Weights of a small model that predicts nearness at each pixel.
Model: 2.23M parameters, activation swiglu, widths [64, 128].
Rows from block 9, named by matrix and row number. Rows with one number belong to one attention dimension. Each number is 128 + 32 x the weight over its row's rms, rounded and kept within 0 to 255. All counts start at 0. After the name is the row's rms in percent of the matrix's.
# v: window attention value (model.blocks.9.attn.v.weight, 128x128), inputs 0-127
# proj: window attention output (model.blocks.9.attn.proj.weight, 128x128, transposed), outputs 0-127
v.6 094 [121 123  94 127 127 166 204 215 126 121 133 177 149  73 134 126 117 140 129 134 117 134  94 136 138 101 120 128 130 128 130 141 137 139  33 122 143  45 113  95 130 111 124 148 141 119  62 128 127 102 173 128 129 125 137 141 131 151 140  94  73 128 116 115 127 132 108 123 121 135  55 126 127 124 123 134 143  90 171 167 123 126 127 163 132 121 141 137 163  99 123  93 155 132 113 117 139  57 132  51 189  96  57 129  86  43 144 187 106 130 128 119 127 188 107 141 133  96 184 117 137 128 128 161  76 133 236 129]
v.7 103 [160 128  87 146  61 136 124  95 129  85 127 111 214  37 134 122  90 212 164 140 100 118 139 129 140 160 128 128 134 126 119 116 170 129 117 128 137 130 129 164  31 136 138 143 129 156 173 138 154 122 128 126 121 133 126 128 128 126 151  71 125  38 119 135 115 242 128 127 102  44  79 127 128 127 123 141 176 128 116 129 123 125 136 128  99 125 166 165  55 121  73 127 128  83  82 127 119 129 104 132 141 142 119 116 143  89 113  91  86 127 129 126 184 130  63 164 147 184 151 149 135 107 128 127  97 128 130 134]
v.8 074 [187 101 119  16 146 118 113  91 128 134 144  75 119  96 131 132 126 140 122 167 128 129 130 148 128 122 128 128 128 131 139 219 137 204 139  98 149 185 143 160 121 123 146 128 150 134 128 145 144 126 135 105  62 126 132 134  58 119 112  52 176 160 131 102 124 130 254 115 204 123 129 140 135 128 123  98 201 151 148 123 123 126  45 138 128 129 121 127  94 173 129 142 127 128 166 174 121 143 128 125 130 136 149  84 160 124 126  84 111 210 128 176 161 104 107 112 113 142 107 128 152 141 128 129 108 128 104 100]
v.9 075 [138  85 126  54 121 140 108 125 128 147 124 125 131  95 128 124 122 134 108 169 143  62 129 162  94  39 132 128 129 153 157 214 128 213 176  68 136 130 134 153 127 125 131 126 128 160 118 106 127 111 128 117  99 124 131 130 127 118 127   0 133 128 125  79 126 131 255 116 165 126 127 131 127 105 128 126 197 156 127 125 123 128  29 130 127 129 135 129 112 129 176 125 124 132 152 130 125 141 129 110 161 128 147  72 148 128 122 118 130 123 128 139 163 130 134 130 117 137  70 130 128 146 129 134 125 166 146 125]
v.10 155 [ 64 100 141  93 245 128 127 168 128 147 127 154  89 129 155 129 182 125 120 129 213 129 115 176 112  47 128 128 115 130 138 128  28 152 150 100 128 105 127 111 193  95 109  88 128 140 117  71 112 117  85 123 137 126 147 151 171 128 148 132 127 166 113 115 128 101 131 128 135 205 130 129 128 127 131 124  98 124 136 105 143 128  91 125 230 136 114 101 142 100 170 127 130 128 128 128 124 147 217  91 131 127 126 129 126 133 164 126 200 100 154 176  67 163 184 128 123  95  95 103 115 152 127 128 128 127 132 126]
v.11 081 [184 125 108  49 120 144 123 110 128 128 127 121 127  34 130 157 103 139  96 203 128 130 128 137 122 129 188 119 131 154 151 210 154 169 130 117 146 135 138 143  80 121 149 128 128 142 129 122 126 120 130 117  95 126 131 130  83 117 128  12 131 127 124 100 125 126 248 102 163 124 128 158 128 128 132 126 238 134 128 128 116 125  37 139 126 128 139 131  28 130 132 128 126 113 159 133  97 142 130 110 139 128 130  66 155 123 128  99 100 182 129 145 193 102  93 124 121 145 124 129 127 139 131 131 103 127 133 119]
v.12 120 [127 127 135 140  84 168 172 203 125 131 132 145 161 124 128 141 127 118 129 106  87 129 116  60 130 107 111 127 132 128 122 128 150 128  62 121 121  83 117  67 131 128 153 162 126 118  51 134 117 126 223 128 167  91 126 147 145 137 128 120 113  85 128 121 134 188  75 127  71 130 117 120 128 128 128 139 129 120 139 175 139 128 177 142 125 120 129 129 150 114 128 115 157 114 113 114 142 113  83 106 130  43  82 195 104  70 118 233 108 129  93  54 131 144 127 130 133 119 185 131 129 135 129 210 122 143 218  96]
v.13 087 [ 46 160 180 202 135 119 157 156 128 128 133 134 129 187 130 133 126 116 136  47 124 138 126 129 152 111  60 128 126  99 125  38 123  84 118 131 137 118 116  91 185 128 123 128 130 101 118 144 119 142 128 139 150 131 128 128 140 135 128 247 125 132 149 142 128 130   0 139 121 135 128  53 128 126 104 129  77 115 143 130 134 129 205 117 131 130 119 128 239 129 102 109 132 128 106 127 165 114 134 124 126 100 124 182 105 128 129 151 157 124 107 124  73 130 126 128 132 116 144 149 133 126 121 153 126 128 123 135]
v.14 132 [127 122 127 131 125 200 144 247  95 131 131 169 164 117 129 128 101 131 133 131 136 117 143  48 132 111 122 125 123 158 117 144 141 137  92  55 128 107  73 102 132 150 182 130 130 129 110 158 113 113 152 123 150 120 129 129 133  75 113  75 124  95 138  52 133 158 116 146 118 139 116 127 120 127 129 151 131 132 147 197 167 128 179 144 117 103 112 130 168  97 126  64 128 119 142 120 131 125 129  57 146  90 106 167  92 114  91 162  57 125  91  68 175 144 100 146 157  90 143 148 140 125 128 238 103 133 203 124]
v.15 137 [ 52 129  94  93 220 129 171 245  92 147 137 154  78 117 150 157 130 135  97 139 157 119 136 146 129  77 139  94 128 151 130 180 106 174  81  67 159 125 128 121 150  95 136 115 159 128 110 111  87 128 121  88 113 114 150 172 124 127 150  94 112 164 127  88 124 128 127 155 163 204 130 126 128 125 127 127 131 127 135  95 202 127  94 132 184 144  63 104 147 129 152 127 151 123 140 159 144 129 229  73 191 104  96 122  97 129 151 128 128 130 156 170 101 132 130 131 111  93 121  85  55 138 128 131 120 120 140 121]
v.16 088 [ 96 149 148 138  62 131 146 148 101 123 194 138  85 116  88 153  91  59 156 117 135  75 114 157 134   0 123  26 122 130 151 131 129 122 105  66 129 137 128  93 142 143 131 164 138 103 180 196 114 125 182 128 121 150  78 126 124 142  98 128 136 157 141 150 129 124 108 143 128 144 166  70 134 155 106 132 169 140 129 131 178 128 130 131  95 130 140 123 144 169 128 138 127 133 164 114 205 128 129 119 136  98 129 135 169 138 113 171  85  65 125 127 131 157 129 128  49 107 128 130 138 147 124 154 157  77 190 127]
v.17 097 [119 109 130 120 139 154  86 147 136 253 128 121 182  78 128  98 162  15 125 128 123 107  98 126 125 100 127 129 121 139  97 129 108 136 130 123 145 126 143 143 128  81 142 127 142 127  89  68 141 177 155 122  78  32 126 136 180  99  85 134 155 154 127  65 131 182 130 128 146 128 123 137 104  77 123 133 129 146 104 124 153 128 114 125 115 113  55 128 130 131 108 131 165 129 138 126 183 170  96 140 127  76 130 130 190 104 156 154 145  89 132 156 110 148 127 122  29 219 122 133 100 120 128 134 144 127 122 130]
v.18 098 [ 96 186  61 150 117 137 176 124 126  89 170 130 132 108  77 180  87 128 143 122  85 140 116 128 141 134 129  66 127 131 140 128 159 110 121 104 137 174  98 128 123 129 130 155 124 115 145 148 119 203 204 129  99 170 109 128  50 171  94 126 115 223 156 175 128 116  89 201 142 119 154  99 185 167 104 145 188 127 140 161 137 128 130 128 120 140 107 158 122 202 149 195 144  90 119 129 160  98 133 134 133 175 131 125  73 142 160 159  84 128 128 134  81 102  92 129  51  94 146 137  92 151 129 124 126 138 128 163]
proj.6 089 [148 138 122 127  67 118  80 100 126 144  48 109 133 129 133  85 131 143 134 131 131 129 109 130 137 128 150 162 160 102 129 131  53 129 217 139  52 192 122 131 107 138 126 194 108 134 182  96 139 151  87 123 134 124 132 139 107 129 132 117 127 181 130 189 126 130 163 123 128 131 188 197 137 128 128 134 121 143 129 176  66 113 127 113  88 131 119 146 105 163  98 203 132 117 176  73 116 132 114 109  71 128 111  93 101 134 131 136 138 130 127 123  90 101 116 141 154  98 115 128  82 118 208  94 156 179 122 239]
proj.7 106 [ 90 118 180 125 127 114 127 134 128 194 126 160  86 225 193  80 130  69 109 133 146 108 137  92 128 101 138  82 129 148 125 134 101 137 133  93 140 121 119 129 207 163 128 123  98  98 138 153 131 111 120 111 138 126 131 162 174 120 155 137 173 124 109  22 128  44 128 109 128 201 116 136 120 128 156 134 128 118 124 134  93 128 151  41  96  90 129  99 185 151 206 139 128 147 117  67 112 171 126 134 131 106 128 128  99 118 111 127 155 129 130 131 128 129 125 102 168  91  88 104 127 158 128  91 119 125 127 228]
proj.8 080 [128 126 170 132 129 254 143 129 127 139 128 223 118 128 128 120 139 128 128 128 176 127 134 114 154 129  75 124  73 130 148 121  93 128  86 130 129  46 128 129 140 127  88 130 128 131 106 118 144 129 127 124 192 127 144 127 152   9 167 198 133  67 128 105 125 150  83 133 113 131 124 119  33 128 128 135 128 128 142 127 131 177 130 149 142 117 141 149 173  79 134 127 104 127  30 127 128 136 124  88 128 130 129 128 124 116 111  95 127 125 108 117 171 233 128 126 129 132 156 128 128 129  74 157 111 127 126 129]
proj.9 087 [128 128 191 137 128 184 131 130 128 155  83 193 104 128 128 126 175 131 128 128 140 128 128 104 159 157 102 124  79 134 135 128  70  96  57 139 132  58 128 130 127 127  60 133 125 129  60 118 144 128 124 125 175 133 157 128 127   6 157 203 124 118 126 127 127 126 107 131  75 135 124 128  13 128 129 140 127 127 169 125 132 164 131 198 137 117 128 128 154 107 134 128 105 122  85 128 126 131 125 109  74 128 124 127 111 123 127 130 128 131 120 130 145 174 129 121 126 127 239 176 127 135  47 154 126 120  72 138]
proj.10 142 [135 176 153 128  46 127 125 109 125 128  88 131 146 117  45 145 127 150 165  99 128 151 125 127 129 199 126 180 128 127 128 120 131 107  79 166 134 132 129 142  59 144 125 171 128 128  84 132 130 183 139 141 116 141 133 117  70  67  96 121  96 116 197 219 128 196 128 171  54  97 128 129 141 123 101 130 127 137 135 128 176 123 129 234 129 128 140 136 100 123  80 122 129  80 154 148 145 100 121 116  91 128 129 124 106 136 127 139 110 127 107  97 123 123 110 138  90 133 240 167 130 121 128 169 158 132  90  87]
proj.11 082 [126 125 177 131 128 181 130 129 126 164 126 164 118 128 128  51 150 128 128 128 153 128 128 117 148 131  80 120 104 132 138 128  61 128  85 128 128  71 119 127 166 128  68 134 113 129 112 117 159 127 127 124 201 125 143 128 169  49 164 205 138  98 129 103 125 128  87 131  63 135 124 118   0 128 128 140 125 128 145 125 128 199 131 133 134 103 128 129 199 118 144 129  93 123   9 122 128 134 136 107 128 128 129 138 125 117 112 127 128 128 112 121 135 182 127 122 132 126 164 193 126 131  27 132 105 128 126 142]
proj.12 099 [129 128  36 127 124  47  87 109 127 118  99  86 140 127 130  97 129 134 129 128 127 126 109 128 128 131 184 129 128 120 115 128 128 123 241 126 100 219 114 122 123 126 123 162 127 130 194 107 127 126 104 158 136 127 123 130 127 161 126 100 131 247  76 168 128  66 180 128 147 133 172 152 148 128 165 125 142 129 129 140  92 100 119 108 117 141  96 128  94 151 114 145 147 128 156 102 109 126 128 127 102 168 119 117 105 132 172 122 142 130 203 166  97 116 127 138 130 119  79 128 125  87 229  66 162 139 128 186]
proj.13 091 [130 129  57 126 125  93 126 127 129  94 127  98 138 128 128 138 104 127 128 128 124 128 128 132 118 126 166 146 241 109 122 127 175 128 179 128 127 198 141 128 109 128 172 127 142 145 165 138 119 130 128 132  36 112 114 131  98 248  91  69 120 164 128 148 129 128 171 125 163 126 137 173 220 128 128 116 131 128 106 133 128  66 122 123 119 161 128 127  30 128 111 123 158 133 212 128 129 125 131 128 128 128 127 128 133 132 134 128 128 126 147 128 119  82 128 154 127 129  97 103 130 123 255  88 138 129 130 106]
proj.14 131 [118 151 138 108 105  63  69  91 138 125  44 146 129 127 129  88 181 142 124 128 144 131  73 128 106 128 146 173 128 128 126 129  88 125 168 128  69 126 117  98 120 127  61 168 120 111 135  95 128 141 115 149 133 139 164 131 122 165 129 125 118 251 103 219 127  95 156  77 126 133 138 162 138 128 164 120 132 128 131 128  94 104 104 110 129 128 125 124 110 139 113 176 162 125 173  75 128 137 115 120  52 131 101 110  77 131 193 148 203 130 207 154  63 133 123 130 120 126 128  99 129 121 156  75 155 160 101 171]
proj.15 132 [138 145 203  93  66 128  88  44 139 144  22 172 181 123  50  86 127 170 139 119 130 130 124 126 128 194  75 196 132 122 147 124 127 123 129 143 110  99 129 133 124 146  85 166 128 132 123 116 171 170 129 130 150 189 159 132 111  67 112 128 113 140 138 188 106 151 127 128  63  99 136 128 133 127 113 121 127 130 159 154 132 133 128 164 124 117 143 190 124 126  75 124 127 128 129 116 115 128 114  49  22 124 102 154 101 135 126 154 148 128 124  97 128 138 113 142 120 133 172 192 158 102 132 163 156 139  89 128]
proj.16 093 [154 130 127 141 112 153 128 100 150 127  82 134 153 145 150 106 210 137 122 119 111 128 128 130 128 162 129 209 132 136  75 134  67  91 125 199 119 128 131 123 130  66  38 151 122 120 108  89 129 122 161 139 255 130 127 133 162  96 130 128 124 129  93 125 130 101 117 126  78 123 112 132  50 129 146 149 115 126 142 126  71 128 104 105 128 127  85 148 192 132 108 148  58 140  87  74 106 128 128  97 127 112  84 127 113 135 157 137 129 157 153 125 150 160  91  40 131 109 134 140  90 127 126 114 130 160  58 175]
proj.17 096 [124 107 121 129  90 210 189 126 128  65 106 142 129 120 130 152 116 177 135 104  90 117 199 119 114 149 139 109 126  87 222 126 128 123 148 102 138 127 102 143 107 164 107 154 139 134 126 126 125  15  91 161 185 193 117  69 129 105 125 128 139  58  91 148 125 113 132 185 116 125 130 126 129 129 151 158 129 113 198 119 142 122 129 115 133  99 132 147 128 138 122  80 132 136 117 190  68 117 120 141 141 214  65 122 127 115 116 105 106 142 137  99 160 165 126 132 163  41 155 143 162 101 130 149 130 171 130 119]
proj.18 086 [136 129 180 102 125 139 101 123 128 173 130 129 127 174 157  77 200 126 108 129 133  60 143 126 128 127 128 140 113 142 120 129 118 128 166 134 124 127 116  83 185 122  91 131 100  61 129  84 145  94 132 123 206 116 129 137 154 124 153 129 178 120 132 110 131 120 128 128  57 169 104 134 137 127 168 107  56 125 129 122 119 196 110  93  54 190 120 135 178 128 123  82 116 218  91 124 125 153 130 133 144  26 120 128 142 130 142 160 153 197 139  82 198 167 166 127 135 154  72 162 128  92 128 128 160 137 123 128]